A small image classifier, trained from scratch.
Model: 1.65M parameters, 32-pixel images, arch mobilenet_v1, norm batchnorm, activation leaky_relu, depths [2, 2, 4, 2], widths [96, 192, 384, 768].
Training: soap at rate 0.003, 21600 steps, batches of 512, held-out accuracy 93%.
Data: trained on rendered scenes of toy objects such as cars, trees, mugs and chairs, 195000 training examples, 56.7 epochs.
Rows from block 3 of a small image classifier, named by matrix and row number. Each number is 128 + 32 x the weight over its row's rms, rounded and kept within 0 to 255. All counts start at 0. After the name is the row's rms in percent of the matrix's.
After each channel's rows are labels from the 100 images, of 14848, where the channel reaches its highest value: "top examples" is what is common among them. Only what is clearly more common there than usual is listed. The data: rendered scenes of toy objects such as cars, trees, mugs and chairs. In brackets: how many of the 100, against the usual share in percent.
# conv: pointwise conv (model.blocks.3.conv.weight, 192x192x1x1), inputs 39-77

conv.59 103 [126 131 153 192 104 122 100 130 157 139 120 108 108 140  99 119 132 168 148 139  97 119 120  75  75 151  50 158 127 173 144 101  71 136 139 142 119 179 114]
top examples: tree (44 vs 6.4); largest object: tree (40 vs 4); red object (37 vs 15.9); umbrella (27 vs 6.4)

conv.85 094 [ 47 135 115 168 151 139 146 105 194  56 102 134 167  49 137 159 117 150 120  53  90  60 129 100 173 200 128 135 131 148 124 117 164 141 109 111 156  84 119]
top examples: barrel (40 vs 6.2); largest object: barrel (35 vs 4.6); ice cream (25 vs 6.7)

conv.101 100 [159 178 180 144 106 120 168 124 155 115 163 109 110 140 128 112 181 128 108 156 134 195 160 213 123 143 143 100 160 141 166 113 170 157 153 110 106 130 156]
top examples: truck (26 vs 7)

conv.72 095 [183 106 129 125 126 157 143  92  94 143 141 114 109 129 111 128 131 157 135 105  75 139  74 160  97 161 141 131 137  89 133 125 127  93 104  52 144 132 114]
top examples: teapot (36 vs 6.4); largest object: teapot (28 vs 3.4); ice cream (26 vs 6.7)

conv.92 099 [146 127  48 132 152 116 135 164  88  78 106 138  99  69 122 133  71 169 167 146 132 125 153 187 153 149 126  97 193  89 166  98 119 154 113  84 129 134  89]
top examples: umbrella (45 vs 6.4); largest object: umbrella (29 vs 3.1)

conv.141 099 [147  90 124  96 135 147 171 138 121  92 153 201 122 152 161 129 204 129 198 129 105 162 115 118 149 123 145 161 136 185 170 117 116 123  41 148 120  94 162]
top examples: barrel (46 vs 6.2); largest object: barrel (42 vs 4.6)

conv.13 104 [ 93 146 155 129 156  76  88 180  81 156 178 110 164 151 115 100 122 207 209 147 108 103 124 155 134 109 161 102 117 148 184 174 181 135 100 175 145 171  96]
top examples: mushroom (68 vs 6.8); largest object: mushroom (64 vs 4.2); lamp (35 vs 6); largest object: lamp (25 vs 3.1)

conv.139 098 [ 68 170 124 138 109  93 213 128 175 136 129 100 130  77  67 114 119 139 132  98 121 164 150 147  97 145  59 153 123 135  82 129  87 146 146  96 180 187 118]
top examples: mug (49 vs 6.6); arch (46 vs 6.6); largest object: mug (43 vs 3.9); largest object: arch (40 vs 4.2)

conv.2 096 [153 113 119 127 114 120 149 144 111 194 114 179  99 109 114  97 145 143 108 118 123 125 111 203 122 159 127  64 114 170 138 101 145 119 163  88 130 162 142]
top examples: tree (51 vs 6.4); largest object: tree (47 vs 4); barrel (25 vs 6.2)

conv.167 094 [128 106 127 128 130 112 129 188 124 158 103 147 151 129 192 121 124  88 133 115 100 128 161  82 141 184 167 113  77 130 123 108 117 155 104 155 123 137 141]
top examples: barrel (37 vs 6.2); largest object: barrel (33 vs 4.6); tree (26 vs 6.4)

conv.69 102 [168  95 127 143 134 100 140 145 123 134 115 117 165 155 107 108 121  98  86 112 134 165 157  90 116 154 116 127  60 157 108  98 125 118 104 152 145 117 158]
top examples: lamp (63 vs 6); largest object: lamp (55 vs 3.1); pine (31 vs 6.3); largest object: pine (27 vs 3.7)

conv.113 101 [158 121 102 141 165 122 123  97 168  97 163 179 104  52 117 120 167 108 159 117  92 115 124 124 124 138 110  75  82 144 138 142 118 130  79 192  96 104 158]
top examples: barrel (36 vs 6.2); largest object: barrel (36 vs 4.6)

conv.23 097 [156 162  58 153  97 116 128 134 133 126 164 149 164 101 117 120 152  97 125 140 104 127 102 120 135 184 174  90  97  94 115 147  66 168 137 145  79 133 111]
top examples: mushroom (47 vs 6.8); largest object: mushroom (41 vs 4.2)

conv.161 098 [150 140  97 163  93 104 159 125 103 108  83 124 151 153 175 120 141 116  76  93 134 215 134  79 140  98 157 108 118 145  79 113 132  52 164 167 121  47 143]
top examples: pine (60 vs 6.3); largest object: pine (53 vs 3.7); umbrella (30 vs 6.4)

conv.99 099 [132 123 143  87 154 112 151 114  76 140 163  87  96  93 163 118 175 131 151 133 111 167 103 151 167 101 103 113  90  98 115 161 156 118 107 139 142 124 144]
top examples: teapot (69 vs 6.4); largest object: teapot (55 vs 3.4)

conv.103 099 [132 128  57 107 165  97 101  82 186 163 135 111 176  98 120 114 142  90  96 140 150 131 125  49 171 157 167 138 120 130 114 172 152  86 146 145 164 110  92]
top examples: trophy (94 vs 6.7); largest object: trophy (85 vs 3.3)

conv.130 101 [168 139 127 139  94 117 129 110 116 151 145 115  79  84 127 126  89 172 174 121 140  49 125  78 114  79 116 110  99 107 122 131 123  77 182 190 128 177 103]
top examples: rocket (32 vs 6.5); candle (32 vs 6.6)

conv.189 101 [121 153 103 102 125 163 129 143 170 167 132 135  85 161 107 148 101 179 192 188  92 159 163 162 125 138 137 130 196 184 106  91 168 155  96 111 130 128 142]
top examples: trophy (41 vs 6.7); largest object: trophy (34 vs 3.3)

conv.53 101 [129 120 145 101 140  78 109 207 113  97 168 179  90 187 150 141 117 151 117 121 102  82 137 127 109 105 181 107 148 113 148 123 100 112  99 108 102 145 125]
top examples: barrel (43 vs 6.2); largest object: barrel (38 vs 4.6); tree (27 vs 6.4)

conv.80 100 [152  78  86 183  98  85 104 125 152 158 157 149 136 124  94  82 174 167 100 168  94 135 165  56 122 181 142 144 160 117  96 152 113 127 107 150 143 161 174]
top examples: house (99 vs 6.3); largest object: house (95 vs 4.8)

conv.177 108 [142 105 111 121 125 138 152 127 165 126 183 110 171 103 154  72 107 154 119 121  84 135  71 146 114 210 153 153 156 117 131 186  97 126 136 114 154 114 111]
top examples: house (59 vs 6.3); largest object: house (55 vs 4.8); lamp (28 vs 6)

conv.160 097 [181 163 125 107 105 177 204 125 102 166 125 155 126 148 144 103 109 142 122  91 144 140 137 111  93  87 147 178  57 101 180 151 172 120 129  83 108 137 149]
top examples: mushroom (48 vs 6.8); largest object: mushroom (45 vs 4.2); its colour: red (27 vs 8.4)

conv.131 103 [129 115 126 124  93 120 145 113 123 178 102 176  73 104  96 125 146 144 109 142  90  90  98 105  97 173 112 121 148  69 122 146 128  94 138  97 158 111 116]
top examples: mug (34 vs 6.6); barrel (31 vs 6.2); largest object: mug (30 vs 3.9); largest object: barrel (27 vs 4.6)

conv.100 101 [151 180  86  78 152 163 204 145 117 110 126  85 170 125 162 126 115 121 143  76 121 124  74 129 126  99 104 172 123 115 114 187 113 114 123 184 147 138 147]
top examples: mushroom (36 vs 6.8); sofa (31 vs 6.6); largest object: mushroom (30 vs 4.2); snowman (25 vs 6.9)

conv.163 110 [122 117 130 149 137 100 108  74 104  75 102 199 114 144 129 102 192 131 122 151 109 128 156  49  70 141 143 120 146 151 200 129 114  72 162 111  95 135 162]
top examples: ice cream (47 vs 6.7); largest object: ice cream (34 vs 2.9)

conv.124 102 [101 100 144 144 130 106 146  92  91 118 146 167  88 123 137 159 148 113 115 141 124 213 139 118 132  99 111 138 123 137 100 118 121 140 114 191 134 154 100]
top examples: snowman (50 vs 6.9); largest object: snowman (35 vs 4.2); robot (28 vs 6.4); pine (26 vs 6.3)

conv.108 097 [129 172  95 144 152 172 117 158 113 200 178 139  98 126 113  98 137 183  67  87 132 122 130 145  80 181  91  96 131 104 113 117 119  79 134 136 185 146  69]
top examples: mug (50 vs 6.6); barrel (49 vs 6.2); largest object: barrel (48 vs 4.6); largest object: mug (43 vs 3.9)

conv.112 104 [116 129 149 116  72 157 141  93 129 232 114 137 109 113 135  69 138  59 108 155 149 144 124 118 124 112 116 121 132  91 159 138 106 133 158 125 106 107 117]
top examples: truck (40 vs 7); largest object: truck (38 vs 4.6); pine (26 vs 6.3)

conv.151 088 [125 157 127 150 157 174  98 130 145 115 105 141 124 165 157  67 155 126 206 124 133  99 103 136  98 107 131 129 104 110 157  67 118 166  96 133 136 162 162]
top examples: truck (43 vs 7); largest object: truck (39 vs 4.6); snowman (34 vs 6.9); largest object: snowman (27 vs 4.2)

conv.126 104 [148 177 133 102  92 139 225 129 114 113 116 154 121 123  84  95 154 113 119 140 197 159 134 174 101 104  91 107 164  86 122 157 143  51  66 152 137 103 111]
top examples: teapot (44 vs 6.4); largest object: teapot (35 vs 3.4)

conv.46 097 [104 145 153 102 194 141 165 147 121 121 124 128 111 110 119 135 107 136 163 134 107 177 109 136  75 174 118  51 121 123  99 125 117 150  73 183 132 167 135]
top examples: rocket (30 vs 6.5); snowman (29 vs 6.9); largest object: snowman (26 vs 4.2); largest object: rocket (25 vs 2.9)

conv.27 108 [135 109 107  99 122  99 158 153 138 104 180 187 101  90 141 114 113  80  69 121 179 194 109 131  85 118 185 155 104 134  93  95 141 100 117 130 122 125 112]
top examples: snowman (86 vs 6.9); largest object: snowman (74 vs 4.2)

conv.49 101 [180 142 146 142 141 131 156 148  84 173  94 110 163 128 145 126 132 164  40 119 123 147 144  67 133 168 186 105 196 161 125 137 155 159 126 100  76 147 148]
top examples: mushroom (48 vs 6.8); largest object: mushroom (47 vs 4.2); tree (30 vs 6.4)

conv.19 100 [139 171  85 133 110  96 172 114 144 160  81 150 102  59 126 107 182 160 102 103  83 163  84 118 125 136 161 163 133 139 131 117 111  60 117 179  74 109 119]
top examples: ice cream (92 vs 6.7); largest object: ice cream (74 vs 2.9)

conv.109 099 [191 100 115 146 130 138 111 142 141 253 178  92  93 131 165 117 110 107  74 134 178 119 177  93 107 150 117 107 127 189 141 103 123 115 160 125 164 179 127]
top examples: mushroom (84 vs 6.8); largest object: mushroom (78 vs 4.2)

conv.122 093 [ 92 105 107 155  81 152 178 132  70 140 111 132 119 102 154 125 197 139 186 122  63 109 133 110 148 163 146 139 131 107  82 195  73 126 116 147 117 125 148]
top examples: mushroom (30 vs 6.8); largest object: mushroom (25 vs 4.2)

conv.183 103 [137 131  73 167 115 148 190 136 161  82 150 133  82 144 112 101 112 116 118  91 117  91 163  12 143 125 165 144 168 124 159  99 139 143 114 154 199 129 115]
top examples: snowman (43 vs 6.9); barrel (40 vs 6.2); largest object: barrel (39 vs 4.6); largest object: snowman (35 vs 4.2)

conv.86 106 [169  85 100 107 127 112 113  83  57 213 165 156 154  97 113 120 119 122 151 133 124 168 179 159 170 135 151 127 138  95 172 121  82 156  73 134 155 157 115]
top examples: trophy (86 vs 6.7); largest object: trophy (78 vs 3.3)

conv.98 094 [125 140 166 177 144 157 199 204 153 118 127 100 111 153  91 122 174 126 116 144  76 145 121 148 123  77 117  88 117 132 140  30 109 142 118 102 107 106  94]
top examples: barrel (33 vs 6.2); largest object: barrel (32 vs 4.6)

conv.143 104 [155 157 137 151  86 110 188  86 184 136 118 157  73 127 147 114 151 143 142 142 115 142 159 126  98  76  89 185 187 131 129 139 109  95 127 121 166  49 140]
top examples: snowman (47 vs 6.9); largest object: snowman (37 vs 4.2); sofa (28 vs 6.6); largest object: sofa (26 vs 4.1)

conv.56 101 [103 100  66  89 135  93 102  99 182 160 164 127 132 155 124 108 151 156 140  93 132 143  92 166 186  96 148  82 112 101 111 142 106 101 201 172 127 127 183]
top examples: house (26 vs 6.3)

conv.175 100 [176  84 183 167 159  87 115 138 108 175 144 112 132  85 167 108 139 145 156 157 103 171 147 115 130 109 165 156 130 167 106 130 141 104  95 165 130  97 150]
top examples: pine (27 vs 6.3); sofa (26 vs 6.6); largest object: pine (25 vs 3.7)

conv.30 094 [156 110 119  50 125 165 162 106 169 153 112 162 144  51 139 183 153 123 151 141  76 119 138  83 126 141 131 132  81 118 125 128  91 145 163 184 113  88 190]
top examples: tree (60 vs 6.4); largest object: tree (56 vs 4)

conv.94 107 [127 116 120 122  97 145 124 169 133 163  84 107  87  76 131 132 116 128 154  98  56 118  99  98 124 123 132 100 163 116 116 103 131 116 135 219 132 105 148]
top examples: teapot (35 vs 6.4); largest object: teapot (27 vs 3.4)

conv.3 108 [140 149 112 109 158 127  87 140 122 148 114 150  66  87 136  85 124 174 110 130 142 142 126 135 113 136  81 127  90 158 133  96 167 204  95 150 120  95  86]
top examples: lamp (49 vs 6); largest object: lamp (42 vs 3.1); trophy (29 vs 6.7); umbrella (28 vs 6.4)

conv.11 105 [ 54  84  96 115 132 112 132 123 106  86 159  98 201 132 142 153  67  48  54 109 146 100 197 140 119 108 135 145 178 160 135 150 151 139 188  89 106 128 135]
top examples: umbrella (27 vs 6.4)

conv.159 096 [148 134 139 112 101 156 138 156 113  87 129 155 154 181  98 158 125 135 142  98 138 116 121 106 169 107 115 127 108 137 117 105 133 132 143 142  98 139 116]
top examples: truck (57 vs 7); largest object: truck (53 vs 4.6)

conv.83 098 [159 155 129 123 103 128 100 142  74  98 149  83  84 185  90  70 166 116  90 137 171 103 151 188  85 122  90 123 100 110 129 145 149  72 126 123 116 122 133]
top examples: umbrella (40 vs 6.4); largest object: umbrella (36 vs 3.1); tree (27 vs 6.4)

conv.12 096 [135 139 139 167 152 143 137 129 174 143 115 141  85 121 167 149  93 166 149 107 136 156 108 104 142 156 106  39 168 157  76 132 107  85  82 128 160  89  54]
top examples: tree (56 vs 6.4); largest object: tree (51 vs 4); umbrella (32 vs 6.4); largest object: umbrella (28 vs 3.1)

conv.70 098 [129 130 112 127 119 142 139  95 107  84 136 110 139 112 142  92 157  90 133  86  94 124 102 124  91 143 171 126 115 140 112  87 106 116 152 171  80  57  96]
top examples: trophy (87 vs 6.7); largest object: trophy (70 vs 3.3)

conv.6 095 [154  87  96 120  71 112 139 112 118  83 118  82  58 145 112  70 107 183 155 111 147 170 141 162 121 129 132 140 104  51 132 133 144  87 133 117 146 143 139]
top examples: teapot (34 vs 6.4); largest object: teapot (25 vs 3.4)

conv.191 103 [113 121 163 187 127 209  96  67 121 128 132 124 193 130 145 163  75  72 118 113  84  76 114 121 153 144 127  65 176  90 115 128 122 126 145 116 101 122 109]
top examples: trophy (45 vs 6.7); largest object: trophy (31 vs 3.3)

conv.128 091 [130  90 120 129 104 107 115 137 167 140  84 105 106  94 158 134 140 148 110 113 148 161 140  60  44 112 129 164 116 148 153  98 136 107 127 145 145 151 122]
top examples: tree (40 vs 6.4); largest object: tree (25 vs 4)